{"arch": "fnet", "muon_scale": "original", "momentum": 0.95, "orthogonalizer": "newton_schulz_5", "max_grad_norm": 5.0, "epochs": 32.8, "final_lr_fraction": 0}
Rows from block 3 of a small multi-label image tagger, named by matrix and row number. Rows with one number belong to one neuron. Each number is 128 + 24 x the weight over its row's rms, rounded and kept within 0 to 255. All counts start at 0. Numbers have three digits each.
After each neuron's rows are labels from the 100 images, of 14848, where the neuron reaches its highest value: "top examples" is what is common among them. Only what is clearly more common there than usual is listed. The data: procedural textures in two colours, tilted and lit. In brackets: how many of the 100.
# fc1: MLP up (model.blocks.3.mlp.fc1.weight, 2304x384), inputs 192-383
# fc2: MLP down (model.blocks.3.mlp.fc2.weight, 384x2304, transposed), outputs 192-383

fc1.699:128056128074128128128128128128128128128128128165128115128164128194128126145154128128128128128128176128128128128128116128185128122128128128128128128128081132128128130128128179128134128128128128128128123151190128128180137128165128128138128128108206120091128128128128128128128128128128128128128128128090128128139128129128128123128128128093128128128128128128128128128150128128128128148128128174128199180128128101128128199128128128128128128128128142128128128128160071128128128164147128116128128128128229074128070104128128128128128071115149128128128128128128128128128128205128150153
fc2.699:128219128216154128108128128128111156104128156128128128166088128124128157128100128128128135128128115174128128128128128128044128093128128128128128172128186128128128128128128097128128128128128091071136128061081139128079128181128128128128128128128051147169123128128128128165141128128128168128128128128128128119128128110128128128128128128128156128128128128128128128128128164128128128075128128128128128033128130128108128076128128128128103134128128128128128128128128193128128128128128128128139128128128087179089184128128128128128128172128128128128132128128128128128128128073128128128
top examples: yellow (43); red (36)

fc1.561:128128128128128128128128128128173128128128050128128128128128128128128197128128108128128128042124128128128065128128128128128088141128128160128128128236153128128187128080097113128128128128097143128128164128128128128079128128128128128144128128126128128128128128128128128128128128112128128128128128128128128128117128070083186128128128150128139128128128128128128117128128162128139048128128128128128128128128145128035128128128120128128128128128128128128128128063063128168128068128128128155097128155128081128128128142128128136128070128210128128099128128135128093128128128128128091128
fc2.561:128128128128128128128128128128044128128128201167128162102143128128128073128128064128128128215128149128128128128069128128128151095128128128128128128052128128128128174195161128128128128128159128128115128128128128128128128128128128128128163128128128128128128128128128128128128081128128129128177128090128128128100129206166114111128128128128128128153128128164128128044128061128128128126128128128128157128128128162151136128128128128128128128128082128128128128170199128118128128144128174128128125128166128128128128128128128128128183084078128131128128163128128128128128128109128137146
top examples: white (41); ground colour: white (28)

fc1.265:128128128106128192128128128149198128128128128128158128128128072128128128128128164247128128128128128128189096128125141094128186124128128095128128153128128153177128128128128128128018063128128128128128128110128128128019128040099128143128128117128128128128247128128128128128142121128128128128128128107128078128128143128128128128128128128128128128128128187128163128128128128128128128128128166128128128128128128082128128207128128199128128128128147097128128128144128155128128128128128146128175128128177107128128128128128128128013077128128128128128128128128142128128128128128128128128
fc2.265:128131128128128128083128128128030128128128128128128128092128128097128128128133128034128128144128128097128181104128128128128040200147128128128128128128128133128145126128107163128199128128128128091128128166192128128214128128128082107128128128128128128128099128128103128133127128128128132128128128128128128128166128166128128128128128128128139128128128065128128128128128128128094128128128128128128128190128128184128128128128128038128128128128155128128128128128128128125128128128119116128079128128128128128128106128119128128255128166128128128128128067128128128128128128128128128128
top examples: blue (36)

fc1.464:128128128128128128128128128128213128128128167117128158128128128128128128075128128159128128128128148179128128128128128060179167128128128128128184128128128143128074128162139094128128128128128128128074128128174128128128128092184128169128049128128128128111128128128128112128128128128094128128155128128035128111128128128114128128115128128181111128114104165128128128128128128151057128128193128128106128136128128105128084128098189067056128128128145128231182128158128128128152165128128070128128093128132128128128128125111128128128128128123128128128072128128188127097088128121128128128
fc2.464:128128128128128128128128128128056128128128090128128131128128122128128128187128128128128077128128128117128128128113167182128128128128128180163119128128128153128128128128128128075128128128128128077218128128128159128047154128054128128162128117128128128128072128128128128128128128128122110030096128128178128128128128128128128162128128130095128128128128082128128128129128128128186128128128138128128121117191058128092128128128102163128128140164128149068128128128128128128128128128128173128097128128128128128128128128128128128128128128150117184128128128128128128128128155128128128128
top examples: blue (49); ground colour: blue (33)

fc1.75:068128128128128128128128128079128028130128128064128128128128128128135128167128195128106128128080128158172128128128128128089162128128128128128128128128128128128078128128128128128127128161128173128110128133128128128128103128128128105128106128222128128128128128128128060128128128112128128128126128128164128128128128128184128128128063128128128128116128128083128128128117128128128128128178128128128101128151128128128128191099128128128128128128109128128128166128058096135128128128128182128128128128117128128128128038166128128128128128128128117128133177194089128128128128175085117128
fc2.75:175128128128128128180128128128139236131122128194128128128128146128128128070153128128128128128128128059111152128071128128128128128145131128100128128128146128128139128128059155128128128128128128128128128128128128128128196124128128128128128128056100128111128128095128128128128128128128128128116128128128144128128128128128128128128128128137128128186128161128128136166128128196128128128128128128138128128109135128128128050128128128128128128128128128128128128128180116128128128128128087128197128128128128128120083158083128128173128128128128145128128081083187128128110128115128128128
top examples: fine scale (60); green (47)

fc1.759:078108020073128128151128128195128075038128128079128128128128128128128128128128128128128128128168128147090128128128075128166129093128128091128128128128022128128128120128128128128128128128223128128128128128128050128128128093128125128128128128060160128128128128128128103128128088128128128128128128128128128128128128128216128128128128128128128162128128093128128128128128128128128115202151128128128128196128128128128128150128128128128128128128128128128128128128154128128128128128128128128128115128103128128128128128128151128128128128128128128128128072128128128128128128128128128128
fc2.759:128128164128128115128128128128128140128128128128128097085128113128128161103128128128128128128128128128128128128128128128057128128128128128128128128128128128128128128128190128056128190128128128128128128072128128128128031128128128128128174128130128128098128128109128128128128128128128128128177128128128128144128128128128128128128128128128128128128128128182094128060128168128128128128128128128128128128128191128128128128093101128128145128167120128183184128128081128128128128128093128099128120128128128128128089128128069213128128128079128164128128166128128128128084128128128115128
top examples: coarse scale (61)

fc1.422:128128128137153143112128128128128113128128128128128103086128053145128128128128162128128128112128111128128128153128128128128128175128128128128128128128128128128128128128128128062128128128128128240128128128128145130128128128185128094128128115128148128128134128128128128128128145128128128121128075063128117104128128128116128087128172128128128157104128128121128128128128128104128132128088128128128128162128128128128123128165181090223140035142128201128128184128126128128113128076128138128050128128128173128136128128128037128128212183128147128128201094159128130128077128128128199128
fc2.422:128128128128133128128128128145128128109128128138089128128128154128128174128128125128128128128128128128128128081197128138128128075128074163128153128098103128128128128078128128128128128128128171029119128159128128128128128120042128128128144138128128128128128128128125128128128128128155128173128128174167158128128128128189128128128050151128191097177128090128128163170128128190128128089128128128088138075128157128128111128128128128093128176128128128128128128149139094128128128185126128128166128128128068128128078128128222128128056085177128096128073174128088128084159128100114078128
top examples: blue (61); pattern colour: blue (34); ground colour: blue (27)

fc1.301:128128128065128114128128128128128128128128128128128161118195141128128128128128128128135128148128073127132128128128128128128128128128128128178128128167128128128128158128046128128128119128179128158176128112128128128107128062128134128200158142128077128155128181133128128128128128128128117128163128128128098128178128128128128128128128128128128128128128078128128128128128128128128128128165128128128128115128128128128210060063128128128128128128128128061128116128128172128128088085128128128128128085128128053071128128128128128128128128172128188128128083167128128128128128128159128128
fc2.301:201128128128113077128128128047128074128128128128128128128128128128128128128101128128070170088126128128108128166128128128128122169128128128128128112104128128137128099128168128062128128128128128128098128128128128128120128168170128128128128128128128128128128128128125128128128128128128128128128081128115128128124128128128128128128128128128156128128128128128084128128128128148128128128128128128128160128128128167128128128140128128128128128147128159128128206128210055154128206128128093139128128128128128163128128128128128128128179142128128128128044128094128128128128111128128128128
top examples: fine scale (64); scaly (25)

fc1.476:140128128128128122128128177128128128128128128128128103128128128128128128128128128127128128128128128128128128128128128128149208128128128128128098128185095169128174124128128128128128128049128128128128128128128128128166128128128128128128128092128194128128128158128128128128128128128128128128128128247128128128128128128128092128008128182128128128128128128136128128128128128128051165128142192055105128128128135128128128128128128128128128110128128159128128128128166104128158128128063128204128128128128128128183128128128128128036152128128128128091128128128128128128128128128111128233
fc2.476:128128128128128128128128128128094128128079128128128190117128128128128128128148128128128128128128128128128128128129128128128068128128128128128160128057128096128128128057128128128128128202128072128128128128128128128077128128128128128160128128128068128128128128128128128128128128128128128128128128048128128128128128128128128128210128128128128128128128128128092128105128128128213128128128059164140128128128128128128128128128128128128128128128128090128128107128128128128128128128204128041128128128128128128128128128128128128195128128070128128128128170128101128128128128128128128017
top examples: yellow (46); purple (39); pattern colour: yellow (28); ground colour: purple (26)

fc1.287:120128128128127128112128128128054128128128128128128128090174128128128128128128128128107128142188128128140128128128128128107175179093137128166128132128172169128128221128128160176128128126185128128128128128109128128128128102194128163128156088088113128128078128125096128128128080128128128128128128128128128128128128128128172128128128128128128128128185128128128128128092128179128128128128128159128147128160128128107128128128128128055128128128128128128128089188098128128128128128080128128128128128184230128128128128128128128128128128128128128128128144172168128128128110128181128128
fc2.287:131128128232128128128128084128157128128128151149128128154069128128128128128128128128128128128128128135128128120128128128128100128128128128090128128128128062128128066128128091061128128128090128128128134128128128105128128128032128128128128128245128128156128128123160143128128172128128128128149128128128128128128128128099128137128102128128128128094111128128143128128190155059128128128128160128128128128128128128128128085128128128197128128128128128128103128128128128128128128128177128128128128091128038128128128128128128128128128128128128128161170084128128138128118195128128154128
top examples: red (53); ground colour: red (30)

fc1.80:128128128128144128104128128128128128128179128128128128143128128128164093128078128128128128128128207128128128076126128126110128128128128128128128128128128128128128128077165111076069127128128128128128128128086162128128128069128128128128128128128128128022128128128128086128128128122142103128054128128106054128154128118128128128195035128102128113128128128128177128128128128128128128128128128128004128128174066128128128155128128128128128128149128128128128106141128170128128125128128171128149128128128128128128128122069121161128128128128128128169161128128070137128128128128128128128
fc2.80:128142128128128109150129128119128128128085142128128128128128128167077158128104128128128078128128083128122134163128128183128128144128128128121128134158128135128165128128128180128134128128128128123191128128170089128128128217128128128089128128128128128234085128128128128128128145128128214131174128128154211106062128128128128137128128128128126128128128128182099128128128109128128135162160128144238128128133211128128125128127128128128187128110098128128128128128128097132128132128128128128093128106128128128128183207171128101110128112128128099110084092128194128128128128097139128134
top examples: blue (82); ground colour: blue (63)

fc1.724:184128128100128128172133128137128128128128158128134126144186171128128128128136128128171128119128128128128128121128178120128128128128128128128128063128177128128128128128098128128153128152128072128128128128128128128128085202128128118128128128128128168128115128128144128128128128093128131128125128128128128128128128128157128128128185128128155128128128107128128099128128128179128131128128128128128128128114128128097128128100128128128128128128147128128128171139128128128123143190049128128128128128128128128128139045128163119169128128117085128128110081128128160128128128128150141128
fc2.724:045128128128128160128128128128183128128128118242128123118128128085128128128058076128114075128128128128128128128112068128128128101128095128131128128128128128128135128128128128128128165128128128164134128147128128156130128128128128156128172128128156073189128115148103128128128128145085128128170128128128128098132128128124128128128128110128128128128128152128198128128128128128161149170148150128143097128128128153128128128128128128128128128128128155101105109088128166128128080078128170104128155167128128128128163177128128155097142128186128128128130128128128145128128128128128128128
top examples: fine scale (61); red (41); pattern colour: red (29)

fc1.222:183128128079135128128128128128128136128128128117212114157128177128128128128128128128128128128128128128189128128128128128128128128179126128128128128128075128133128064128056128128128160128128095128189128128128128128128128128128128128128115118128128128128128168163128128128080128128128128118128093128125159128128128128128128128128155128128128128165128128128128124128147119156128114128050128128128142096128128123128128128178128093128128128089128155128128128128138128128128128212128128145128081166141128128128128104167128128122128092128128220128128128128128128186128128128128187128
fc2.222:128128128128057128152128100103128156128128154128079128128128089121121128128128128092128077128128194128051076128128128176128128128128128128128134128172176109128128211128128083128128128128128114128083155128128125128128128128108128128128128128128128128128150081130128128104152128148128128128128128128128128128126128122128128128128128055128100128128128091128152147094132128128128128128128128099128128128128154128168128128128151128144128128124128128128128128128128128128084128039128128087128166128128147128128128128128128128128128128171128052128128128128128092128159128128128128128
top examples: white (80); pattern colour: white (43); ground colour: white (37); yellow (36)

fc1.201:128128128128128129128128128128118128128047128128128102128090128209128041101166128128129128128148128128128128110128128128117128128128128136060128222128013128128128156128188128128128166173100171128128128128085128128128128128128128194128128128141128128128128111128128128128178076128128128128128128128128128128128083128168128128128149128171128128128128128128128128128128128155128128128128128128128128128110128065128128128163128160128128128128128128128128128128128128123066128128128128128119128128128183128180128128128128128060170164128125128156128128128162128128101128128128128128
fc2.201:102089045128119157128128128128121128128128128128128128116128142128128128144092128217090128128092128128128128128128128185128126096128167128128059128128127128137123072128128128128128128031128128128128128128171128128128128128078128128074128128128167128128033128128128128128110128128128128128128128128128128152128128128128042128128057128128128128128128128128128128137073128128128157128128128161128128152128128170128198128128144128128128101128159128124128128128140128128128128128131128128128128128128128116128128184128128187182025128128128092109128128128118128128094128128128128128
top examples: coarse scale (62); cloudy (46); teal (42); orange (39)

fc1.227:115128128081128128143128128128128128128128128135128128128062128128128107128116128128161128105128128128055073128171123128128077128128128128128173128128211128128128128128128128009128128156128166181128128128128128128188073183128128202128128128077128128128109128128129107070128128128157113128128128121170128128128116128135128128128128128128173128128132128063128196162128128128128128128155128128111137128185068084128128128128081128095128109128107128154128059117128128167129150128158128128128128128128128128059128128151128128128128083110128128128128136128128140128128128128128165143
fc2.227:128128128184128128128128091136128128115128128153128128173128128128128128110128159128128128128081128128200128066050113200084186128146128128128128128111032072128128128128128128227174128084128128100128144128137128128085238044128150088128154141190070128146128128128128145128170128128128128110128128128128128112128107128128128128065128128128078111128128128181167059128128128128128128175126126128128052128097175168128085117128128128128104128128128085128152128128128128077128128128128128128128128128128128128210128128128128128109152152128128128128105128128129066128128128128128128128
top examples: white (56); ground colour: white (38); pink (37); ground colour: pink (28)

fc1.166:128191128128128128163180128128128128128109145128128128128128128128250128128128128128128128128128169128128128005073128095128128128128128128036128051128128128128128110128100128128128128128128128128128128128128086128128128128128072128197128128116128147128128142128128128128128128151070128043128095128128128128128128128128128128128205124128050187128128171128128128128128128128128128115128158128128128128128128170128128128128128128084083128128060128128128098047156128128128128128128128128128128128128128128095128195128143128128128128153128128128128084128128096128128128169128154128
fc2.166:128054128128128172128128149128128128123164128128128128128140128128051128171128128128024128128128053095128128202128114128128128128117128128218128186128128128108128128128128128107128128128128170128128128128128128128128128128128128128056128128128097088136128128128115128140128128128128128142128128128128128128128128128078128128128080128128215054128128128128128115128128175084128128159128128128128128128133128079128128128104128128188185128128213128176128128128128128128084128128154128128128128128128128128128163083128128128157077128128128128128128128128128179128128128128128128128
top examples: yellow (63); ground colour: yellow (32); pattern colour: yellow (31)

fc1.708:073128128077128128128128128057128076128128128069128128128128128255128128118128128128147128128128128128128055096128128128170128128128074128128128128153128128128128128128128148128128128128128128128145128128128128128128128128128128128115158076128076128128174128128128128128128183080128128128128128128128128128128173139128128128083128128128180100128128128128128037128128128128128128128128109128140128128127128152129128128128128128128128170128204128127128172128180095128128062128128076128109128128128128128128128128128128128128092219128128128128128128128128128128177128128128055128
fc2.708:183128128128128128104128128210128174128128128191128128128124128000128086128128128128128172128128128128103179203128128146093151128128128140128128128128128128140128055128160128128128144128070128122138128159128128128077128128154128093128128128128189128128128128128128128128128128187128128128128128128099128128128081128128128128158128128128128128128128128128128201128128128128128136128092079128128128128128128128128128200128128128128128078128086128128128128128128133128128216128128144128128128131128128128136128128128128174128128128128128128128128179128128081128094128128128128128
top examples: blue (44)

fc1.30:128128128108128128128128097128128148105128128128128105128128128128128128128128128128099165128136128128128128128128056128128128128128128128128086128128128193036096128069128199128128128128144128167128128128128157128080128128128030128128128128128128164128128128114128116128128128128128128143128097128128162136128128128128128128128046128128091128093128192128128128128128022128128148128128128128128128063128128128128140128128020128090128128085189128128128128128128104111128072128128128128104128128178128182128084128128128128128128128128128128128128128170128128128128132162128128128
fc2.30:128128105128128105128128127128128128128128128128094128128128128128128128081141128128128069152128128128128128128161186128128128128128128186128172128128111000128191090128128025128128134128116128098128128128128064128128128128128219165128128128128128128148128128154128131128128128128128128086128128167128128128141128128128117103128183128128128173177128128128188128128128193128128128128153167128128149202128104128181128128094189128128106128128102101128128141128128170115146128128128090097163128115128128128153167128128128163128128112128193070128108128084128128128128128128172128128
top examples: teal (37); ground colour: teal (29)

fc1.371:128071128226128086109162128155128171169128091128128128128055137128168128128128128128128128128128148128128128128128128119128086128128128128128112128128128128175128128128128162128120128128128128088128128128128128128128054155128128128128128128128147128128128174128000128128128145128123128128128128128128128128128128128128128128130128204128119134128128054128188128108128128128128128178128128128128128082128128142128128128076152128073123128128193141168128172128141143128128128128128128128128128196128124128128128187128128157121128101128128128128128128128128170183206166128128128128
fc2.371:143202128063128213128128128128128128128154128128128157139207083128128128128128128128128128128128125128128128128133128144128128128128128128128128128128128128064128128128128103128116178128128128185128128086103128128128175128128128171128128128079128128128128032128255128128128116128128148128128128128128128128128150128114128128128128081128128128188128209128128128128128145128128128128128191128128128128128128128128124128181128128202128128128024128128128128083128128128128128128128128128128106082128128128078128074128128140146121128128128070128128128110128128064081128128128128128
top examples: coarse scale (65)

fc1.455:128128128128128128128128128128164128128098128179128128128128128128094128128128128128128128218128128128128115128128128128128128128128128128128128128128128125128128128160128128128197128128128111128143114128128084128128128128128128128128128128145128101128128128107128169142128128128128128184118128128128089128128128128053128158026128072128128128191049128128128094101128128128128128128110128128128128128128128128128182128128128068128128089128128128071128128088131176178128128166128128128128128128128128134092128128128128128176093128166128128085128128128212233128128149070128128128
fc2.455:134128128128084128129090128128077128128128128128128083198119128135128128187128061196157128128128128128124128128128128128128089128114077128128128128128128128128128128128128128128128128128128128077128128128128128128128128128128128128176128128128128199128128128128128077128128097128128128128128128097184159128128128128173167128228128147128128128128142084185128128128128128128128128128128129128128091128154128128128128128128128148128128128132161128192128101128128112057128099128128134128128128126128128114128128128128128103128169128128128128128128128128049076128167128163128128175
top examples: red (35); ground colour: red (31); pattern colour: green (26)

fc1.146:100128128128128128128128128080128128128128128174128128039093117128128136059128128128131128128128128128128072128128124128128128128128144098128128128128167128128128128128128128166179128241118128128128128128128192187128128128128081137128134128128128128167128128128128128128128128128128036128128128128128128128061128128086128130128128128128128145164128128128128128128136135104128128128145128128128128128128093181146128128128128130128128128127128128128093174128128099200128037128128128128128128128128215128128128128128088128128128128160089209128128128128128128102128128128081054128
fc2.146:181128128128128128128128128128128128128128128128128128223164153128128133203128166128128128128128128128128128128128128128128128128128128128128128128128128128128128082128128128128128128048128128115128086128143073081128128128128128128128081128128128128117128128128128111128128128128105200128128128128081128110160103128205128128134128128128128088128128118124128098128128128185168128128113128128128142128128128077128154088128128155128128128128128128128134128128128128083181187123118128128128128086128051128098128128128194145199128128127128038128128128155128128131128128068189225128
top examples: white (42); red (37); pattern colour: white (26)

fc1.428:112128191128128128128128142128079128128128128128128100128128128128204128176088128128128128128128128159091117061128128088128128128162128092128128128126129128128128087128155128128128128128128128128128122128128128241128150128127128121128128083080128128106128128128128128128128128083092163144160128143153201128071112170128128128128128128128128128128128128209128128128000128128128128128149128128162128128128128128128144150102199128128128128128146109165128128128137128128128128128128128128128128121150128128128128128162089128096118128128128128143128128128128087143128125128128128128
fc2.428:128128085128128128128128128128128128128128128104128128128128162128042146035128163128128128128128128128164128128136128128128148180128128201128128129094128128128128090128097128128128128158128128128081128151128128128128128128128128128128128156128128128148157128149189128128081112128124090128128128128049128128128206128128128128128058128128128128128128128128128128128233128163065128168128128175082110128128128132128128142172128128128128108128118128090128128075128128128113184128089128128128128128123128192128128128128196137128128128128189128128191128128128201128144128128128128128
top examples: fine scale (60); rings (57)

fc1.208:128128158128155128122128128128128128170128128156128128128128128128092173128128128224128197050157115128128128128155068076128128128128128088127128128128099128128230128128128128096128128114061128128200128128128057186128128071112128128128112128128128128128161128172097106128181156128128128128128128128128128042114074128128128128128128128128128136175128179148120128163095128128128128128128133185128128128105128128128071052159128128128128147113128128128128163128128128128142128128128128128142073128128128076128128128189128128106128125110128128128128128114128105128128128128077128128
fc2.208:128128105152128128128128128128128128097128128128128128128128128128128128128128128128128040128128128128128176128128128163128128128128128165128128128128128128104048128128128195128155128128210128034082128128128128048128128128128108128128128128128128128128128128128128138128101128128128128082117128128128128187128128128102128128128128128128128178093128128128128128128128128128128128128128128128128157128128128128128128208128131128128197128128128128128119128128128128091128128128128185128061128140128128156128057128073128128120128128128128128128128128147128128216128128158200069128
top examples: blue (48); ground colour: blue (26)

fc1.203:128113128128085128128140128128128128128088091076128128128128129186168128121109110128128128128128081128128157128130144128128128128128128128128113128128128128166128128146128128128128128128128128128128128128128128061128128124101128170128128128128140128128128128128128128128218111128102128128128128128128128128128128128128099128143128128181128128128128128128172128128116128128076128128128128077128078128063128128097128122086128128128128128128128115128223065128161128128128128128128103163128128128142133089164128128128128128144128090128071128128128128128128128128128128182205128128
fc2.203:128128128128208128128071128128167183128171128186128128128128128060128128128128128142128128128076128128125128128190128099128142128128128128128178128128168128128128128128128128128128128128128128128128135128128128128155151128167128084128128128128069128058128144128162113128045128128128116079080128128128128128128105128128128128128128128080128128100128128128128109128128128128222128128126128157128128153128128128128128128175128128128128128128128128069043128128090128133105128087128128128128130128128128128128128146123121128094128128128128165128128090128128128128128128096078128128
top examples: fine scale (61); crosshatched (31)

fc1.29:197128128128128193128128128184128128128128126105080128128128079124128128128104128089069098128128128161128128197128128137128128128128151198128128128128128128128095178206128077128128128084128128118128121128128095068206087128128198128128128128128194128187128128128128128128128191128128113081128128128128095121128128128128128128128128128128128128128128128128149128176153184128128128182128091128128128128128128128128128128128128128128137118128128128128128128106157128128128128128128128096181128128128128128128128161128128034128034153128128128128128158128128128128128154136116128153
fc2.29:128128073128128097128081128078138128170128128128128184111128128128128128140128128128128104128128128128128128128111128128100172128111128128091128128128128128128128128128128225128174128128147128128128128141128159197044128128128128128128128128128128128128128128167128128128128078128089128128135128128128169128088128128128128128150128086067128128128128128128169128102128128128139128175128128128128128081128167128128128128128128088141140117137128117157057128189128128164081128128210141128062128175128128128128071128128133182128128128128193128128055128128160174128128128128128182067
top examples: yellow (58); blue (50); pattern colour: yellow (43); ground colour: blue (31)

fc1.212:141128128128128225128128128128128064128128128131208128136128128128128128128128155033128128175128128128128128128128128157128128128128068128128128128128099128128128141174128080128128128128157128128128095128128128128071128121128128128128128128076128128218128128128128128128128128128128128128080128128128165167128128128128185097128128127128128128128128128128128128128128128128194128128128128174070128128128153128128128128154128128128128128128128128128128128128128073062128128128128128128115128128179128128128128128076128128128050128158128128128128066128128128128128128179057131128
fc2.212:115128113128054039128128128128153150149128128128063128128066128128128128128128138213128128128128128128128128128128128128128102128128186128127128128128128128128128113122128168139128128128128128128128128128128128128128144128128158128128128025183128128032128128128128128128128149128082128128128128128128128128128128128147128128128112128128128128128196128225128128128128128096101128128128128128128128128084120128128128128055128118128110128128144128128128128128128128128128247128128128128128128128078128128128128128148128128128190128128128128128128145128130128128128128128128128128
top examples: teal (46); ground colour: teal (31)

fc1.666:116128089128128128128128128128128173111128123135128128158091128111128128113128128094116128128056128115128128128128132115128128128128121098181112139054128128079147128128109150072128077128128128128128181128088128154173125128128122128147104128128128128165128128128111176128128128131072128128128128128128114128174061193180128128128128128128128128128128128171128128128128128128128128128133128128128128128128128128128128040128159179128128128128164128128122114128128128128128083128102128128116196077128128128128128046179112128112128128071168128128128128128155128128128150169096163110
fc2.666:128128128153128128128128172129128128128128128128128098094153079111128128128079092128128119226128128181128073128128159128145128128147176128118123128151128128151128128128178128181155175128171186128137128099097128128103127111128106128068128071128128128128128128128128128128128094151197128128128128128108121128128175128142144150128128128184128128086128128091093128083089122128128122128128128128128143124128060128167128128128128115158128116055128128133128128128128128134081206151128128245128091150128128128128105199111139115128128128128128132128126134128128128072084128083147128111
top examples: red (73); pattern colour: red (39); ground colour: red (34)

fc1.486:128091171133128128128128128128079128128128111128128128098128128128128150128128128128128083128128128128128174128160128128128202199128130128128128128120128128080191096128128128228128128128128174128065128168128128128116155128141166128128128139128128128094106128128128128099104128128128096128154074128128128128193164128156128128187111128155161128128187128128043118184128128128077128128097128128128128128128128128128128128175128128096134193128128152128128128085147130179128105105183128128128111184128128140128128128141128128128128128128128095104117128186128128182128128128128051128
fc2.486:128128128128128128136128128128128128128128176128128129128173139128128128128128128128128128094128063128128070077128128130059167066128158128177128128114161128128106128128225128128175128119128128128127158128128128128166128128128128128128162128128128128082128110128128128128128128128128128128128128128151193124152109128128128128128128185172073128128139128128128140149128128128166128128128196128100128128128151128128128128128128131128092178128128122128128128128056092096128128128062128128090171134128128128128128142128128159128128128128128128111131128128095128083128128128166173086
top examples: white (56); black (53); ground colour: white (32); pattern colour: black (32)

fc1.90:160128165128168128092128128102084128128148128145128096086128160128128128088208147128119128146128128080074128128128128127128128128169132176161128137127128128128147128128128128083128154128128137165071128087119126128128128128128067069142180095128128128071113129128099144147128128087094128128090128128128128128128126128128128128128165135128128128111128128128128143144128120128116128128153066128103128128063128128166128092128110128128128128076096128128169134128097040128170128117128098128146128128102128142126128098148128128187067149174128085207128153094128128077128077128128128082
fc2.90:114128128083128128128128138180128184128128128128074149103192130148137100128163100128128146128128091128128128127128128101180111128097164128083132100128128164141111086128159149117128120128128201160128150135094065126083128128128128128128087165082105128168128128128142140128155135128128128182128128128128128098120138128081110111128128128128128076116124118128128128109128138128121128128128146147136173152128183156068128128144101102128080155177128128090128128180130128129128093135128128155182128156128110128128128128128170114096128139151128171036128064128094128128108123128128128128
top examples: blue (96); pattern colour: blue (57); ground colour: blue (39); grey (37)

fc1.122:128072128128128144128104128116128093128128116128128096128128128162128128128125167062104128128139152128128128150164128128153128133154128128128050128128128067128159128128196155149128128128125128048128128128140147108027068128128128128128128128128128092128128128128127128128128128128128114160057074168128128128128128128128128128125196128128128128128128128128070128128128128128128109128066130128136062168106128152128150086128128138090128108194078128128102128128128128128128128090163128105102128128134128206128128128128212171144128128128097128153087128128216128128128128128128161128
fc2.122:135204128128093165146128128128104128186128128128128128100128128120101128128129128198213128171128056128128150128128128117041165128085128197088128128128128160128128170128115128128128128128105128183147128128152150144199127160128127128128128128161128128128135128128128128128068108128092128124135128128128128128157128128128185075162097128128128128128068141170128128128128128075114111128169128128120128128159128106128128158128175081128138128128169128128119136128128098128182128145128128128128128064128128128106128128128128122128147152128128128128128128128051128128128128128128128075
top examples: red (35); pattern colour: red (25)

fc1.583:128128023149128140128128174164128128128037128128128077128128128128237128128128128128097128128128128128128128128148128128166128128128128020128128128128128128128128116128128128128128017128078128159128128104128115128128128128128093128128050128128128128128128128128128091128128093222128128128128084128144128128175158128120128128140128128128128128128128093128128128128128128128124169128176169128128204128128134102174128128128156125146128128128128131154071128128128128128128128111138128159128069128128128128128128128128128128130128128138120128128128128127128090128128128128128128128
fc2.583:128128255096128128080088074113128128128234107128128128128128197112077073128128128128128073128128128097128128128128128128128128128128128128128128128128103128128128128128204069128128218128187128128145128146128128128128128128128128128128184128128128128128128128128153151135128215094128128188128128128128118128086073151128128128152178128128128062128128171132128128128128128128178113128128128128128128128128092128128128128128128152128128128128128128097204128128128130128128128128099128128128128128128128128128123128135128128128128128128107128128128128128128180128128128128128111128
top examples: yellow (47); green (41); ground colour: yellow (32); ground colour: green (28)

fc1.351:128128128147128128128128128128187128128128150150139128128071153128128128128128128128099128128111128128128128128132128128128128128128128128165128172128128128128128128214121128145116160145142128128128188128128152149165136206159128128056128128128128128169128145128128128128128106128181128128145104128128128161071052128085114133128128128128128128128128128128128128074128128128128128128095128133110128107128128128177128230128112128128180128128128128116128128178128128128165110128128128128128128128190100128128075128128080128128128128128128128128128148144128128128190128128128128082
fc2.351:164128128128128157128128128128073128128114108128152177088211098128170128128135109128159128128128128128128128128128128128128128128128128093128128118128128128098128128128115128128128105128128128112128063145149116128128123128128128128194128128128128128134128114128165128128078128145043089167163128128128128128217162128164128128115128128128108128129128128128128128128138128128128128128119128128128109128128128128128158068128163170128128128128094128128128128128128116128128087128128128128128128121128128128128128128128128128128128122088159128087147103128092119128045128128128128166
top examples: coarse scale (60); black (36); ground colour: black (26); pattern colour: blue (25)